config.toml
norm = "layernorm"
hidden_act = "quick_gelu"
head_dim = 32
qk_norm = false
parallel_block = false
experts_per_token = 2
layers = 8
positions = "learned"
loss = "cross_entropy"
optimizer = "muon"
ema_decay = 0.995
max_steps = 19300
Rows from block 4 of a small image classifier, named by matrix and row number. Rows with one number within an expert belong to one neuron, the router's apart. Each number is 128 + 32 x the weight over its row's rms, rounded and kept within 0 to 255. All counts start at 0. Numbers have three digits each.
Before each expert's rows are labels from the 100 images, of 14976, where the router gives the expert most weight on average: "responds to" is what is common among them. Only what is clearly more common there than usual is listed. The data: small charts drawn from random numbers.
# router: router (model.blocks.4.mlp.router.weight, 64x160, trained with AdamW), inputs 0-159
# up: expert up (model.blocks.4.mlp.up, 64x160x160), inputs 0-159
# down: expert down (model.blocks.4.mlp.down, 64x160x160, transposed), outputs 0-159

# expert 6
responds to: one colour; radar chart; falling
router.6:096116124167144131090120116134193066108141139099161107125121151144103074146149147141101122196125143130125143135181114125119065046121086086108160175137137169134124155118137128117115137182174063202159115126129176134089175129103156098137134151146119132067099083151139058089110149156146117107187099086072086126105047159081206111124169141116161120159114079171133091095127091148115087151165122136170178170158141175109137111127102080178144141116159091116169170105120101144091164113129115
up.0:105151136150076100164092182189099136109158148132153100129093121133135082152102190081137111146144165149111134147125090126130123153153080090200102170135084149135085122150138087176109111165056076146142110133084133106110175122072149114010154087175111145145173131122190130143127118141114107096173141073144089155155140156112135140067127142176135104129126150151132097168191135130116153153117107052101178103134147187097094093129162116129139113165128148118095106094131065109107148160062097
down.0:134155171118124135133130098055105128151095117139160072137150171134095107074116172109068142140167122090105143139115151095166133104113151123108171068147168095161140087104156147127155097197119158138111130138131121130130150146142140135145110173119125205114106097135119138196109097096109084133145085109151134090170144123129197122109165170135104163082145110174125116139099096105101124127125122175155136028118139102152117154130104137156121121061191097119116031156081131216069133220127150
up.1:105204094166138100141085110109160172133143113136162169156108161081112108127116080151120173125115114161125187172126164072119088102151185128114134165117066133103171143085131108163144130143131193065105068144110161140088117170134106121093158141090140144078120188141123111132090137118194086140151123125150095103167142197131152138162135116100134107119144098127156127103142210083131160046092121156148190122089125159091143088091116200110164105144120147097192118145069133113087134088171109
down.1:176088148120152135098244129103127193149126106145146154176116114144098132121118133083092169127103148179150101137141083110107194145101165117078101093121173095085110168122115130131154135151103119118166121123151143159109108156145130099200124158133132124111122141135160082140116129034164094135142153139144090133142079100142110070104142103158117085134153131090109104145132110163140149108114165105158123117078113074152098086062127179092213206092138203116131087121142176121052131124112167

# expert 37
responds to: falling
router.37:158087088141183112056198174214157101195067180073109155069138114194133097153149134141115152143129156197145138097135148110101087056088121108042080134114106084137144121153166138164102137112125125180148124118132106070137147112118161101117133089165126149080148149132123100060119148156130103126133123137090112134127093129158160108108172188122121119144165109080142124138128163045155167120089115142140122101116105197132120123126115053162163158158149136116150133159107121129134140167162106
up.0:120158152110140155115137158103183134106114079090111156082135116171084150164124169132122122125070118157197174055145161141111126125131135135103152099140156068155166221165136171117170119097117088156130093089134131085103074121156111171097165119134132143119120140116111113086092125149168065093212127102099170172164137150139175118131132102133093136158183168115107127095138167093081100139129092093140152115164044170116097125165127091137140186107170123174155097083123112165098136162065180
down.0:161130127103098087103129121215179116149105105181103128162129116133116136180143126167112129112158158154131168126143118165118116158113081202118173074142209148094105133112138095146136115137184151185088113158123100092137128118120140128164085075101096124156098067152147151143132122102136168051180095093150065167117092145145131211150113172132162167117109097036093110099155083104128142134111125094145096106168123075180108083093162147120106086142199106093152154127141134134088094103137135
up.1:154167074127151224092150102138118068134107156099164097116149112130098113121141154149059128120169147095151121163145083119121167199139082182190119121103157128131106131170112134090103136136064123140127104127137140159088107177128069143206134144101138133075121156102132129120142140120119119181171104117134055071189103078069108102146176140060101164164090158154113070124127163073101154102112071145132100125189125149097147097114130170149110136139128160138160143171076124120126186157122155
down.1:150101135114161069101053214106198122115123164087148135166161124140150143122113105148117100120097140148153121041130153163131119118125124070149146107153133147107095154081097198112166091106141104122097187120156175159101147120143137095107091119100120133205145124219133155102208089131088151124129141137132076105104108155119111146157165088071096196100153138085105129113133108114108152096112124147104156157188131125083148124171084093061205091144130159110094165155122118132149093129141117

# expert 63
responds to: peak in the middle
router.63:091101177135127138066160094120212103080141107096121152141172096162114100117107104071122147140174113123112146142139128063173133095041089151094103131103154142160144128099156113117072134133131086192140174114125135083082133138138100110135081099139106098105097161092138083165109134112195103135177118136078126085076104165104213092190076172160090156159148069152133159091132086138178171138157136092193095095119139158128145113112101091164139138127117084140176173137137132115159148129136142
up.0:117080121144162142162161141136187146151165188094099163075133086157150096130123136118139176105078144047149116151113123153140072116080183144160170097102179130155179152186128068106158128110138160145120143158139116087097103136114140132144112110105154067099148180157132108133112125088208141160114157139051133080157081118138162145067121134138147162182106147099091119132119135082115119140137103129081220138149093037154087104120149148171125090064144152137145147134078100116144135101102136
down.0:103154141080105100125136163083104100176179116156136110153115035134166079147090111121141170155102114156104166141157065173090122114137132122135159083098182096155057131157110148197131129157132072112162128134103175140096052130157145141189111133140133121125152078170115096083140155128114073155135163121146155121124086082054149136147115150093087202094177107068107096144135158137137062140171109182187136125107152140175086127197110164111155168122116136115134150121091111123110124151103120
up.1:155184137074093140141183112134199126107120144157088135160104158118118125116115076114127113161168138086151124159127122132166152160190096160112216140139124118117164048122145139147103127154171115128111154132134155171126095055115119154078135101131140078158176128083117195128146124139134087153064116133110150179117114194134077126116200123121151116083131102112115147175144084119155181157149153079137129121164117067120112117121114141116173067096131102236103124157088089083158074144124136
down.1:150113155201113181164051101155121078151161162154156073123136138100105102106111112158153125117118102080162108087145123184147116115114075120126163166080142117146175132107173143157155137126074156150082149154075131121182098047144166091095170135107157093109166104132160134172071110117122147088144113183141156125109156131136134064182223117137107139134080096091089124171117146097184110132132131131119178123147142098127102098084142150070136182122141162097134163114148083119146053105092146

# expert 5
responds to: flat; one colour; area chart
router.5:053134113136108153147119164172081105158192169171132093167120136125162208106113181163145136126089153158082112093070136109130137143174089134069094125115195119149110120098133111156124120133139124135128100157116090091197169095185168071106210128187147136070131124134158093130087109131087134092140157117127167146124109070171062164069138100096159113116090173137099098145120115114164095164067090185131135139095136115137137096107117163076149142171145124131138116158124078158135078143129091
up.4:112110137140111138146136114064118151051189056136187109110108193088122210150115082121128066145129137164121212154156104168145107143070157111179149133125118148121105124106154163135144123103101132164132190143067098122106141128117107140112172167103146117183131112126158184145147114075176202102088096128111108076103156133166071142105139100108106122163054138160168110080116142123093109200134103125150185121049137137145142145142121129119118157110150134121066086110159118135128148088110119
down.4:109139048125160112140134151121150107158174111143154145110137154166126114136135085119104184132108052089125161173094095128098176098071125075104161111132140116148141101121137100187067114113130084029146140152113138116105152145136107116175096103191142145127124155192129198122178135131127153173112153124074118185115111148203129127195112052130089172111161167067075095092134121138085160139154166102105115204158126144126175096129126122145072108073146130094110159146145121120119133126154126
up.5:136101113108131157168073108150141122145104122124095125142116160094082120114135129098128140122206185091141165068200088094083079126109102079101115097152139159125133105123154116114168112136124132120134088149138088071091157181163143164174166070149127113168183164149089122111164123107184147076163131130133121152134099118151140166127106094104108129139110085079143103124140142190194115136150160102101114091146127153066132137134096100172136151030148119239109097083140087142113160137168066
down.5:136090116173165104170148140099095114069141177138119098151156111108116119106119142192051126118127076159175104124126102215180145102152140121083161114109110109079173077139037155078089149142148111130095165120093123154127139119108116119090206145152170099108139116096110177115108151149115106113137169116093116101125101135074132175150153173096105094150161185094142084074119137150179136077102151150165230126132162116144094130125153115134163119163088123120183184103134144090106107118166110

# expert 22
responds to: one colour; radar chart
router.22:131114156047075167102120104132164152081088120084106225057166129190127098081149177114153177159154109108159125102142184122095101127134137138191131197099019134181132102162129079103110126066156191144087129123130138143102131101107138125125122127139161122128169113091072103132126163141151139115153095120112121107051132170146115148137148185119157134168128081128093143129097121124112099103123117108165076114120143144144140157163106098134182153141109143116103139123194190084166162128146133
up.0:168113074152149163140108124150110143130141170080072208133143152115106118126124096150130185063130144142164151170117091136157134153082131117145140175116093102117168082130144136124140106131101079173125060114106097181122136178137119111135106164096113163122139109133190137119142133145113070134125089052092097161108170109129106054185140125088099211154180154184123172155111189048102120149143152107147143163080128152113146170176120115067155098142161182107132116142099107113093093073149139
down.0:153173166108097064109142141141153108132117154130132109104149143134158084068115099145035183151113149097122061154120072178116099085191100135091127110139139119153144202144183141084179159150121135167112109118169140105149125141095158176134160134129145145123097133089156132123122116041142120145091133145081118101166118100084118140162133154127098165123113081159176108057051092133145121159146159099073173126114176145142068125110151107176139089130150157136091177215162149124112093113120108
up.1:135160128143142122151115197168168120092118139140152168121162120124098129107112065127148149173098092143151075138135116181086109135135127134115118146135084152123067140131121095140119112087160102140139097185092131166104135156126156149080121137189153135136136188109040106133120132159035124102180098183106091105115168110146094115126135198154118089129078153128123140064110121110031073176088110113132134124186124157069131138114131168108053133126139082115055131104143142178165095114098083
down.1:171085113151150108124154083134061093153128155152104100134162178135165197172081076110150144183098127119172153123098113095178111168143168153097117135115113151111083124160062105140140096179121167148141140119174131138146186082124186137211153116084090066138096103126158103164047151083135133111116077118114133176138119122102131135109076024110150081091131121126124110179144094151152120153144080136072096120186169121179137132143159075117173144120092151123115116111152116132108140153133112

# expert 50
responds to: dark theme; dip in the middle; line chart
router.50:108115114142115080128117090122146121181150160182114162093124153144085130150096170117169169133084164135140153128122115112070169157175119176172046138147099133082170133127167117131138112139126207112116072146175064100126163191120157134137172159177134150163129120112066175090103118159141166093125073072111156127136125124113081168106130073168151104137136153141179184124085087167137152084123073106074126115119108108060134148118137112117131056133121100104145117131163173155130057164168091
up.0:184116175139138157072186126085134069214137113127109121130118140112132156123105173084157204143167138160158145089177126152154102086167115126142115084164095166101131111101118139125161123119156155137140116164062114118101118102158113055153085201135129118113079097057103117177107126085141176093117143129113108105228128167155162141069123116097121107114152097175135177068115100127128097133116078132134138110130121191086148160171098164109118206101092130091132148097136126133153114137080124
down.0:106143160122113093128099083152127108074139163106144114190129127157123193093116148129127121129171186171138125128149175056127147134085109105123096132103135139165132126086119179118171155117086103088106094171152089164130136126150089130142151140141085106102169120138245132202132148128169140144139092082087137119092079139098099177142138102137174085188139141121086084128183131156140132089148136144121058100142091227075132095111116096120162091083134166090168135110147113141119064109132171
up.1:101160114123113135125087135102136081120150144162135106158110111127089148147081109089153185145141106139163089106131061138122125107185089156103166087122108091167101131113114116081194131140166127115144085143136166121114128141088188126096183172130100086112105194069084133160133108151109106173083161076112024137152194149123105197182119120113162101164125079194098110088085160163140130163127120178195144100163161177119151155085124127114134112090130101136155075149150118179121118097158150
down.1:163173163129106113139114062136096129129107180097083168115153139113133142120083195183116118081144109107096143082117149141135119157140167100173154128120090126140093085113162112122175107149091156173106159112141183073099116165150144149105103083114151077123120205131176126160094123127160120110108163122144087126130149081100159160124110154124101095095092180123143049077166141116083167047096095131135124199088164113116177092134149079089112196141116104166116176130200149090143150112178140

# expert 57
responds to: dip in the middle; stacked bars
router.57:112086127124134118088116132153132147162120090115117132170151087141155112126120079089116196151129069180137119149124115118082067108092114168075141161087177058156129142168112086056102153137123144148138182134134126108084169163105141050112126104148119119072086106096052102113121136191188074176156168133098154121131103150105173157167136140098118118099125106157206168172125155113135102123072113149138150155177174149124085150098121194132113114147127127125164184139114096096207126098137138
up.0:155114146117131092124156078127118135136137100147150110139128124142091080137127104123096139169153102148174138173158131137132097120080154174071102155138127170181067184110114112140094136100141141098108157135120154107144145120131146167133175150143115130037146137129141099149105128142135031151106184174172114093066122119173102125118102120098116116117175038087134127165135106030166168163074079141111089171111089095127137147107103193149187082109119143128092094058178133121117112197152135
down.0:149119140163139164137168056119196133118154125100163137159111152108148133193099075121124122090221221202130173136083096125112105123169142102088204137144135111114118057139101142101087117143122109134096139090175121087151156146121097136110107145053130114093100080162086111113109129087132153163202133151158118114135193141146105095099113130170080135101072151098221119095096132124132105122163102121151074073153130121131173134127163138120153142143096124117123150167097150112108103159133090
up.1:140106114140124169130138086095088114131142133111134143121132170188089075085120183125140085184120067130110143220146100148178171210145111113116081111114182171133152129136131106132105114099098067147123148134102085146178122172151154163087100123170134127173092103092111087119156120145019096174137141125099134142090160087137081083080205128159153141202141111152134124135135184126103108147127127102141122118114132073183082117091141085088108155120111136100175131104138103152130126086115176
down.1:123106114138132106111120102083155158103107122097117150073107141137126080166116154148098073103123136174197065164138113145148143093161134046151157156163113130127141169122092184107141108106089137155149113129108154097131162141211192135089164112095080068131177119171161126169071146078098147097097115156105123123128118140158109112135199144148112177149110067103085152083094148112175114107150147052124141130064125065121181105127171149138145161120068144124143155122128169205112113125170168

# expert 23
responds to: peak in the middle; stacked bars
router.23:184092168133159110087104096070193132111122130040119151081153105126125067151153133123106135177137080165096122145160139138099097056071140151102165175134106118133115146125136064149081092071142119160135155093123111146117164145110120178082095075113150120072134133100097130109116112119178156090201106149088114111072153153130155087195116183116119142124120099163190132127161166124093184148139170092143125149121163174108159108163178095175167177104134115149167124144118089087151132114097094
up.0:145119175129117106017118116104174130169123152118170166064118138104129177100126136076113051085102088123150136097092104167143159103076046143043120113171185140162070156106136133101081137120146132154120143157151178118122119118124103137135093121164116151168120151141071127155172126161145133129103211181185139073142132132127143139106096102078094117130116174095062061174147168155152150153200115141151103110114136126128158136122124166124128136113102147162090152154124105081153130126149163
down.0:120128110126121078129174097098133177185147165136114126080130157180143136124142194090131133150110129111152125066114140074123066138187125253126118124074133129127103109177123143181169041124168136149155126130135125101103146148131104124096167126104123100150140190127144100132104089164121135100143116115185095045096149139109150168190096176141081153130100125090161099130135118110177107135110116171162139119153100128110127092134084067126131171143072091102098158110092127110168061182127160
up.1:148046058136131139174092166122136143158076113126126146114116148106126163150116117177149123118118091072106113166144160137167147202146113139178160158115165099070138176136130135175158129115064191120091057142158122120129133136090064115107109190134151083111143167139144156166109143124152160089095109107113193148151135095163087115113137206156107124074109114072125121111093077094094116163192177156102176060123116185119112115162117163102127118147141145159152104096120101185128139084099142
down.1:132094132123152138091135102061137154105165137111093153118104154124145100145150105125065171140108100100173126118198111137097166156182078119109086135166085084161123153117075121114163143079170104161125148221170147151131124118136135144122160153111142083107159133177121121137124082157102153187136104119123079087108049119109166111146175092073149151112112101203152115134143072148171169130133086110098159079129131188168075090172177042113169152114121139111139169083102161118117100155106135

# expert 29
responds to: dip in the middle
router.29:132108110147171117075144138113135094090112127110167145126150156152149064166107087124171119135138155167161168154156133102118041113106130155088082133141174130112152142137118128064130130186160159051145116123122128095099103156161102104155087078091113134084125164129102095124156085185142101173160189134118130138153101167127163114134148177157067158125099100161186170156083118161189133080089182125147114160174095127074093135085156143076160147190071152086161177144107089091140104095122108
up.0:141153162129145158096129181143112114107100156100155148088110121142146118095116174168191076092126125168182156068128172097093100140133107113130105157160128210122192115089142139116110135116122099140134085104159062188075088154159126148219131103053131124149193115101105133112128131089119169120120124132076139116164117111124159149117176196193177149209144148148098125159145119138130069117103129198145117091125148113102134119112103092131171153114068167108111128194100068106126109134143112
down.0:071078158157201171117188094151145087132126137152097177165144108093113148141149143142125058155155109152214135106138084151127106156168117083140090151141128128174120122146161137128203187142196106084125124067142047128102122135143153083152174124051121173224137080152104076160073136146091157106119132106106162177137100170111087112178135122083098095115150142098089141104105103115169140105114130133059106109128107127126099161144094114140115118130099123115147127151108155132142161118102101
up.1:045117146171062140100118098080120147130123106156123075124125118183104103122157083153163133139142141127083122117094120162119146127133187196182136098131123122185056072110142111143004110079174118102150153134145166116137108084135132114130198225149134122124148104140130126127128139119130085177098073179089156111172136111108133116157103112068102112144153135128143100115158123073132122112111168147110095109121102140190122066149169175124105089110159138122105102130116073131156128061110151
down.1:109171119117137154091148116149141082146134094127159117104218126130096112151107187113068143134175187163120123136113084129138129170150147164073110098108118116138084144157065111165083105130157201190147117149088167110083144088146154065069156146097117132089140181092104104186112115110154077140131076143089116151073105079099174119130150169165110164171158131108097129106165159085087077047158104143160179120104150176114129113155096109119158150145158117126125136102135107166156124097125198

# expert 60
responds to: peak in the middle; line chart
router.60:134082147142108147071145084118148116121135071087111118012112132117114101112166110089176132101148116142114186105183100124103109075089144115189119121140100130166119116119162138065108159142101127174123133148112148156098169133162148088143104100139131157146102157104128165149147126119154129147148034138097058084131110174130156112174156183140091145179113141188097076074101141141114141133068174166128153154088138163106062082120129142155147190166103172102179177150142100108142161089123140
up.0:107111089083156147136095153117134143152141121137144113137076117126128117127122106149157083079065181139156148115154154145148125088177083118120125084121104121136109095076119097117102132100078137099112141137111093130112133180113190160128089116188113169178154120149117210099189120124145021103179181173111090083124131129104095144187162155101097139110135150118175179104095144110148122186166064119172129104140148152184134130066137147107190091217142092098166126099096159126166112109147124
down.0:158109132130099109160093171071155165095121153130126157137129144129091097135161194041102221140153133142118134142132101106117178137184137101118101122158159154105152114147120067228140047092181114163195145123142093076139167134140115117132161145087138161095136128132148129166089120136130094111208130089139133069136107106161102070097120102103130171136142093151101127123169101100100126129141077149133081137104135160097147137174155099125043105092073176144115184095166138128109144126128115
up.1:107191176103164158111070132153125091091069088158129137143188132188065112104113142126091170068106128128108179170114125162121084140094130137203151152114079082142154084156168193116105137166132161102120158167108126189164157111119139129087096126070126174194104148135115147152076138095114069071146135117136122119113137066113116126190131120108127122146130124134120109157148131133169173094171086154117156112130064062175097120100149089127095130181161163105100195142126102149138100115159119
down.1:132118100165159144127095134066073226094098138147083193087094138174117155150114195089117153132139140147209160124102144175132138135104152121167149111076153117180148111163142090103152097096124090100135151075108125149115114129157099082137144139127079106103102152131139107186110152140166137140143100088141136088187079136087148133080155148157142141152086072122097107080136096140112177205150137096152150121171094104195098147134129146147110149086115077137131124113159115157078089040126169

# expert 8
responds to: rising
router.8:102139192101126153128182101112160091115107070053185201131157094149162116174148114143100131180163139177158130124142181128166131080110068121133178124109162135129090143156144122094106104112098062120140104109188133087112120122167110204122036098121088134095106124119135077173114133154173102168137184136123097107077078152117179081137118140151123118136106115175148110123138129112134114167129138124125083090144142164072082136164080085193123115124131085175175148115096170102140130097090120
up.0:097173135107175135150158160114171128181114153114169084166087172072099119113119101133134114088196166138146096154176141122141185166130150188129123107156141110086131112098097099083144112143161079095133164154122121148112093135102118166109133163083110089089117118133194135160176136086000175117115151090105140216116136110146109145106114117111121108103121093119127092094127133158124063118077167095087061176120139216168094082144152124109095093157150100152105123117129126124143123107129107
down.0:117075102112092063118144121170091097105114142155110096171155175176127159073132124109103171169132154073142081121159141135126075059028126120152170111118107125183187149113170143135170187127123136147095119160070072142120128147157105118144091141139128119130146140103106166080115126148076135138152163157170164097149138121132104103060166109129105168133123143046104106147104207101181114128166132038136098134132100103171164101163143155178161100133093123122091143160160163151134118158145130
up.1:063126121106145171175191243147129139085138141113140177160165139170160159112144106129132070124152133154164101143154097128113068114153147100193085112134109168132135110151124121112134129123080142163128097096155133118137102164134147151138096067148104108159082133110123173215071120131115197167105117136138179148112138134081095103105084139078123096116105125084120060193136179108142079107066056084153130137118115133130173167183118129140121135162132090071146100159125113153140111090130155
down.1:132178121108175123136120104143101088113155131111128084152083118102159106138156094118039121128109127107148115174146091095187106155081131121147063128126108140163156165081149138136128189075101146146166129183160137126125071169119123103183116144143110151155124122142078127103097124126146107123121035114091092127132165123104199192222137118130167179139129113130104102117103100109130146201163101131115080129123105166126109095113192149149099148167138043115116160102063114161173120195145149

# expert 4
responds to: rising
router.4:145111165129120091070163105127110181114142118054151165118173128157094100171168095107118121124182054182150115149141123095176079091071140126130081133080144162185118108122075114108117133178117117165101134102148142079078131165124125117113122097120127120090098127080085103147108129134155147151137086132146113104116139135064171029166143148142089141128186099142219107123102138113117144111181154157143081149137158181089079102120138090119160163168077127151177170106156132108147201112140147
up.0:127130126134059136154094139150111186057127151100128130061124127182095128164139160139136129131129136163157179122162082128119204079171135146138095068152161171163171109127172064136101138118098112111140114120139071063127139149162073190170109103143146138145128096151125153124138119042117202135141148104101140112153125125082113112122152108069202190195067177099166148099177127135130116103147138101084122093075147185079123138126147097140151111099142153136187114086115110146135125115106145
down.0:121166124068158170146120116130126096092129157150185147125114073116145105083183147173080095102129109139107109085080108159139159120167083152150163146096125077155139123116208150111112066093134095151089166146109145103099115155137067173094084090111127161099175123158112070098116139152096106113119170158113204080151149150113144112119116103092070100143127084101164152128150079123072116111125143132125192149153181129170141152142173135146136200095158122119155115088158172141066119168216151
up.1:057125106133095091123111112074116093130174119152105113099134124084146150111122189081076145154107157147146091158096151088093142129127121139189153147171184076170122121093130103152086141092123181131103119145143096136106122104083114130132152114095118166195049106120255131071179137116174128195129123125142098161221121177164118141130128156083085142130120149154167162109121090149114151128123069106152182167080159123121143126137135173155117106142105113180112138184153138121106138122132123
down.1:143168104141125161123042148122105064106106120139136108148130118111189136119029081107151113215151071106116094117110127150131134149083126088126118142124141142128138128135150113126072097166113099158089213134126127150142146137090159143138104047146116164099141114158148206088187144143140120198122094111120170117098176127058129123145117161172116122142162183103090082145154127107106169119162157131160164171118129096110119138101194104196135105111110149122140128029128119105138134088139152

# expert 43
responds to: dark theme; flat
router.43:088109138142081158108094109155187131160084110101170172125144147128152093099133177136073125185157101141106119122121162087145134053086142146108110132173128122096071053105098161143172129124083136146107101120123076158089185143165154167175091065084141145105174122109150142132127134099152161134208154144089150108084146139083174144126079144162190156130159138134147161113125125076126156092158080137100057091126076174136120173187132142118169093134130118161135154146074119055113164116153109
up.0:179153117091234117142124097179100124181095093138133116136081121167126148138117163133119032093135126189182106183104124141147099165094095125136187174110140203068148105168136148157089141097141117115119176083137105100176163140075161128137135147186120157143132138178105104120129108057120127157135113114159140088098112163186123109164178147165113100164146129114171100146171086151153145139127064145134118108065109108142138151114126124133115103110151099142077052068112138132158096090119132
down.0:117132121128126145152165141106107129147145123088142132119147157170106190142150142000207169137118143092101099111144135109058097184107147058107135101162168095134109130089147128180147163134151033129162151168171161151136126158118155125121123126106147140122139082143143158139116107126130114117113120116131184133160124117140119138083156169178142127138087161114109115094108172124132178010146120119104138074104145115125132107183114147162101113124119149123105169100150103133105135110137043
up.1:059163152156128179139134110117036111128127115072127163125048118067118204133134144134094146131086186091118091148143109061100153094110075161158163116160119146098080090192138159102146114111122126095149147125116083112171142057093092101166129130125137140166149107151165086141099127091082139135124167161109058129135124144117141173139168171101172151128135133176139130118130151108193130058133086172089094109115137172123089120116145116126096205132143118180153134089121124163085162104096145
down.1:093222106090084094159109137147118136084141107108167113075110145117168191131112103098108188135129111140191109082110187065110108151153154189124093141075142136166117120183108113141156117092132098087152143161087181117107137133153093177154119131124103137078116108098176183186108105176121148086138170086103126099086154122132156135210175084148128133123112152150118136115148095139149163144127089097097154158055155129122136134172064128141083072167146160064142105122153152113154121076102118

# expert 51
responds to: falling
router.51:156087122146132134072129122146118079092084086096141173103128070139092077187115086068158132145185136170127181140131152091123115094042163092150158175083183145156158127148138137084141137135128070173125163112119140136073122170134096161120053119126136130152191153106132108112157107182159107144161098174129108145097127087106204099138142130146128153137144072165153100125135086121166074130089157122154102118125197215141116141146119079124108147113131109144143164088139093086126199126140156
up.0:106159121140150149191109107132164128137160162117154132146098121147160196138133082142137091158090119050158131164111121099192146214109092085034151159120134066116153092163104090122147118116134147096131115107041118133069147151127137103187131120133144145094192089066094151144150130137180147135147118180128163134106139092143156083086088107122141112077222055131107146101123172112144097124126174116131119087183165095106122110148126100112128131161109121144179112148111115157124194113136144
down.0:165115121137092162126085114175082137119127090151160133161125061171154157102128206136107107145180128141124114124092167103138115131127194148186130120154142124087153131118151118163136154081058109100114147134132234171107110134139149105106107112139134139124135032143150115140131147164137134140098095092104108029145064056102109125099190142104077070159119154144152067125122132082141121061120125130168117079093130136118133176115179152093164111160131149125142090160133142162138119165139192
up.1:176063193139104125102159163102165173137147100090121052132145077083140154125124074202113175138104102095168153103116132151076128119147069139132113124149070111143164088085113148168097130086141142096134122121169101076133127137087153134141093137176141114131199104098104091134105126189116168229091127099117061074143118099098095117138116150100156116148149136111104151183117193082084139091145136100176154133104125154090133127107147131161128182112136128151086181096146133112103067157153126
down.1:090110100102111103178134175118061149165125178112140132136110100122097111135108137168156144171141166176154133138042106214133158136109085148112126137125158152117182132101073149113188163089143089133125033124136153172112089161113111131181167175078087102133148094160104123125102093096188118110126125102136108140169115093130068092092184139130057144134162068143144140156135138121142113099095123163180134103183140123115152101113098147136063050132130192177100109150129169129127171123114125

# expert 49
responds to: dip in the middle; step chart
router.49:123132114108104123059118145178172151102103064075149176088137123177133125106155078132145168113161123176078099066116167128144154075085101114107134159134090093166121135122148074151123131122211143141139170117156145099094196153143122095115110087120128153133094123141074092111086148127194122192158112165127080095118126103099147089158092162112153097112153085155125124111142197101182163124077181106121085104096166123158112174193108084202134138125142154182124140082099117114162118160112097
up.0:113148144080164137128118200129086090128130165111114130141125108168186079161117129132101053147035182077076149069159081093131067114146106159113160131136173118140182128149096144130159116113139095166116092114140191125154122104181121122121142152184141155118130103134127088152159127134127108092130064141114071190179121074111130131156112089145101086089118119112131190105104138103150127169109139181158114139105097187136193077123119116169097095147108115102097145144121200073163147165166157
down.0:123159102122099117145117102196109156113124139085139131100154066082145135179113118190151141106135094164116161183131155103152127155141159156113088163156101079104138198084137127126110078111082160126142142112109114156106146148055092109145140209140124135103128089183110185106104094127118171129135160168127113167077122134082172056143172114160146182103144076051152116118165098088221150111127103089160154117146127096178085084140137145133136149049159116141149064107121137128094141123139145
up.1:114147134149127159202112136110134126142100056142165095107110162122133124138143143179213114130120114122198110122131087110118141134150126114082119153162095101085046137180130149120101140129150165157141160141134167180136128129094163120147183197094140125145037065116193093130157121092151134143085116100108125115102106184196117116128123098128151146159097164095114158166088189142108129053103123115161042151152130097128114095090133148111086147184141129107142076094140192161101089137138147
down.1:158126195074059157217117122136161148093110145174106120069148104164160133074134141138149105172176199093180151073118092078111169087142130084146077093102152119141132127144124179138071167095090166111129111183155182081149106105109099104120109142121106143116098164132093110133149110117137133131182117163123136135112086159150140119166129111149142071124135124114068136142118156116105138122188111132165134130126042072125097124188161102121111121072142127107116163157146194093091157177108182

# expert 24
responds to: dark theme; rising; dip in the middle; kind: stacked bars
router.24:130142120144231107114130172151089127118149153203132071138112150120096166122102151097131090111081139113131140099095133110153082147146172130131112053096151175154160146069099107120177107112127137166125086174125162138171076117133134139090155189135147163239223099131111042127126121126074109113120139143091106133141140142091097172093105114117115143129150087181100123134090114139147124099093169117170113090130138081124131087107142090179112101085132189113135162100154167088126165123103127
up.4:110139097105177152116114124119130164142097043112157082015141138134101152112130138088150160176093164076109089172109152180093108100173103175175134162102137166048146086185121093146168125094113109133151156141112111173078111109166087157137168087120129090087169170108093091133149127146097095147132164131106157171108115124175140147135162104163120134164099129121085131104129156088169140128168098081081090073107120131176120062056146141121147182090107152152177123139150158119150148118142138
down.4:095093159119153172144126086154119115118155162111125144170096155126145088085118078111131183140135068129135118164133050092141124145203148108108090099142108173162194116123166149110151097157103111131117130095157094165118080173118119083151066123127140112112164078168190127129130099182186175156127109166127117116170090148080140130124119150136179111136164178159158120181149130208150171134149096118101078132109082136065069156140122124106083115157152067152087133104117101076139048112137093
up.5:160113136141115149107117128148057103193169160116112086112111148155160128114154186180156119148148111131149143113123097156101134077166157166133089016126116113135092146136107034074165130117093113159092149107076119154154121095115162089103135146112130130209209115146071107159141127098119084152164081114110138098192146170161086165128135125184092137167104050128137111125106152099143107102149125108144161145149179141094095042149127140132127137145113161186131145113152148085149120100094108
down.5:131170112113163127112169086079151122179155094117140167174111116152077169128120040090167134178130135063132107116114113119140110157169132158109134148090167140113186126146109126144072097125093155096108092136148151126090119157077103127135177171095176151115102080134101134113112144164079194062129108107168154144134144143061080025137128105070148153163134149116067174138106122180101166101131168084145156149157117119113160185162177112114121099123141114094110134112134214142104152108159135